Weights of a small multi-label audio tagger: 1.48M parameters, 26041 training examples.
Rows from block 2 of a small multi-label audio tagger, named by matrix and row number. Each number is 500 + 50 x the weight over its row's rms, rounded and kept within 0 to 999. All counts start at 0. Numbers have three digits each. After the name is the row's rms in percent of the matrix's.
After each channel's rows are labels from the 100 clips, of 14976, where the channel reaches its highest value: "responds to" is what is common among them. Only what is clearly more common there than usual is listed. The data: drum patterns on synthesised drum kits. In brackets: how many of the 100.
# conv: width-3 conv, stride 2 (model.blocks.2.conv.weight, 128x128x3, each kernel summed), inputs 0-63

conv.2 106:514484463620443497452449491512462512445486498523503474434447486505547475488509487593528529465441544514531446532478506513562501380517516476561549533428504502529415589524509532428563535503463576
responds to: clipping (78); text has "clipped" (78); rumble (28)

conv.107 112:577497514475472540479481499461500478500568484493533541548484560518449506491575511517489436509383515536591544546498437618696529458414493395490475520468624483463455541530612524423545480536445506
responds to: clipping (81); text has "clipped" (81)

conv.77 089:558552546526446548508467540562570482475484456553585463520455464539442440442544459631478501567461542543587424555484477491537428448536568479506411529499478523520490418573559433539495480536535466
responds to: rimshot (62); closed hi-hat (62); march (25)

conv.111 102:542398491489503506520550507490559446489552548522460530477450434547405440487475534429489511441599502520458454566438490540553492334492554570434429530523477557486524531514471490526506519634523500
responds to: closed hi-hat (78); muffled (low-pass) (44)

conv.101 091:472512532527531470531566559502559426488482568500502505457519459475468568515466517510471587530471483472449524455478490417434553455565424548481559537540433447415453442435410441579515472483559503
responds to: clipping (30); text has "clipped" (30)

conv.7 096:506551539524483515610553533518512503515440494473555619494568439444505519546503484490543472479633492545644529552482446454444574530452516524514417449555584453458504484552457528547497536465473613
responds to: clipping (57); text has "clipped" (57); text has "noise" (36)

conv.110 086:433529454523507489516519540479478483525413510477439594488562457454434478469415527550527395515496521496549455433477471448497571527550521592485541498568507570464531552501490518523515575580528561
responds to: clipping (52); text has "clipped" (52)

conv.93 092:518463527525522459469525456555526495573528497440520500524556385465513482518499540526453561508511424465479556487485481505499530496453504509525519537406600504493520486548478452510550586479599481
responds to: snare (83); clipping (44); text has "clipped" (44)

conv.73 095:575461441537437504445490542502480427481532463474432549528471574484458583479622512524458530462401596555436589446528476558608505532396507496493510516474594473453414504494555535558468587511513521
responds to: clipping (96); text has "clipped" (96)

conv.26 100:425521453610495494515551535555495430447508548458435471381493524514551458541487483476530478440502587508433463439480490572615496587474451532490442464514579488586480500545484512453539553476606475
responds to: clipping (37); text has "clipped" (37)

conv.78 094:527496500571550428479489499498428514503491508632517509523468459499563618535552455593543463480534556517513497558548484514531420505544529493542502543455548563567560529512540511534469464439545502
responds to: clipping (52); text has "clipped" (52)

conv.67 111:439483516498571561512503460502514516496528608482536502584484517515495666543424518499556555545553496490480555501438522558495499517500532489468499607447494460496508582539599475469468494624505455
responds to: clipping (25); text has "clipped" (25)

conv.39 101:506450526504508505548421461491604520477476553510480395512515474565470530442498498518460474607551503522599440525449479667470466506534509480434414498488532463464498528451511510513529521525546495
responds to: high tom (69); muffled (low-pass) (49)

conv.104 100:461584504484572472529382521444584522497568492499542493490472486411565446530509522427498497648504521447480514484439516503468576430484486453487390461421598425459482533522493520519495452541457521
responds to: high tom (69)

conv.82 087:487551495546534640417556497554495472477487477459443550453473601480514511429532446559454536453469427513456543537527397472526515561480444414414504325533522535530520481432514553412524459553481611
responds to: rimshot (51); four on the floor (34)

conv.63 103:416464542593470519530439531466530492479524508490450495484559462484561430410549453560388532452491471426547422498518466633558496494531581584523488470475446537557464504598501476538555486536494466
responds to: high tom (98)

conv.14 098:487521453548449587418525541532527503472506587516552494461486573544440572482488494494466553480549524505583485556533577499583496425493465485505448511467456428500505457481430539457418455478537442
responds to: clipping (49); text has "clipped" (49)

conv.23 107:511524459514516464575479585481476569508532562494525431511516502521476555489488459454461550476581452563590459535490476566506557426544422512435592484543552460529558466548465505496608516529500580
responds to: clipping (32); text has "clipped" (32)

conv.51 088:505422479432543500456509488550495424464575497522474623463619466474503477480421512494476508550503539479407459458417426531451453557496523473534503427507517491444470530342473499506574500459527432
responds to: closed hi-hat (70); quiet level (63); low tom (51)

conv.20 096:524479476481461531392463468494499504509532532525588503395509505470579511467533538434455541570413489529525378463530495410544498772519541447514512525581524536505534560485523483437540524474485478
responds to: clipping (53); text has "clipped" (53); thin (high-pass) (36); pink noise (26)

conv.16 095:486538537433457547546501524484445550628448485480424438493555455444433449481443450514548512478490451411482616498536507512486554545449403585502540450570480483501471547414513569498511458510483516
responds to: clipping (49); text has "clipped" (49); white noise (28)

conv.103 101:505441494587437485441651479585519538460510602599522475542472482536488418495502468593472452560479555535477456473516493523550557414527479502479511507530530484455515513456504564464591524527525473
responds to: clipping (55); text has "clipped" (55)

conv.28 120:525471458514507615511470490499520472410552511520443502499436504440529539520456491593580462474519557600546550430495554517446536484561606483440477467475481435508507535502523519503424557482428536
responds to: clipping (34); text has "clipped" (34); mains hum (29)

conv.126 110:458504402482483604575460436546468507499509497369487432468599387440451513423484526437554551435403447489484436486455488448458512503448443439586516464607502548494438569525485426526500511471424482
responds to: clipping (46); text has "clipped" (46); thin (high-pass) (42); ride cymbal (42)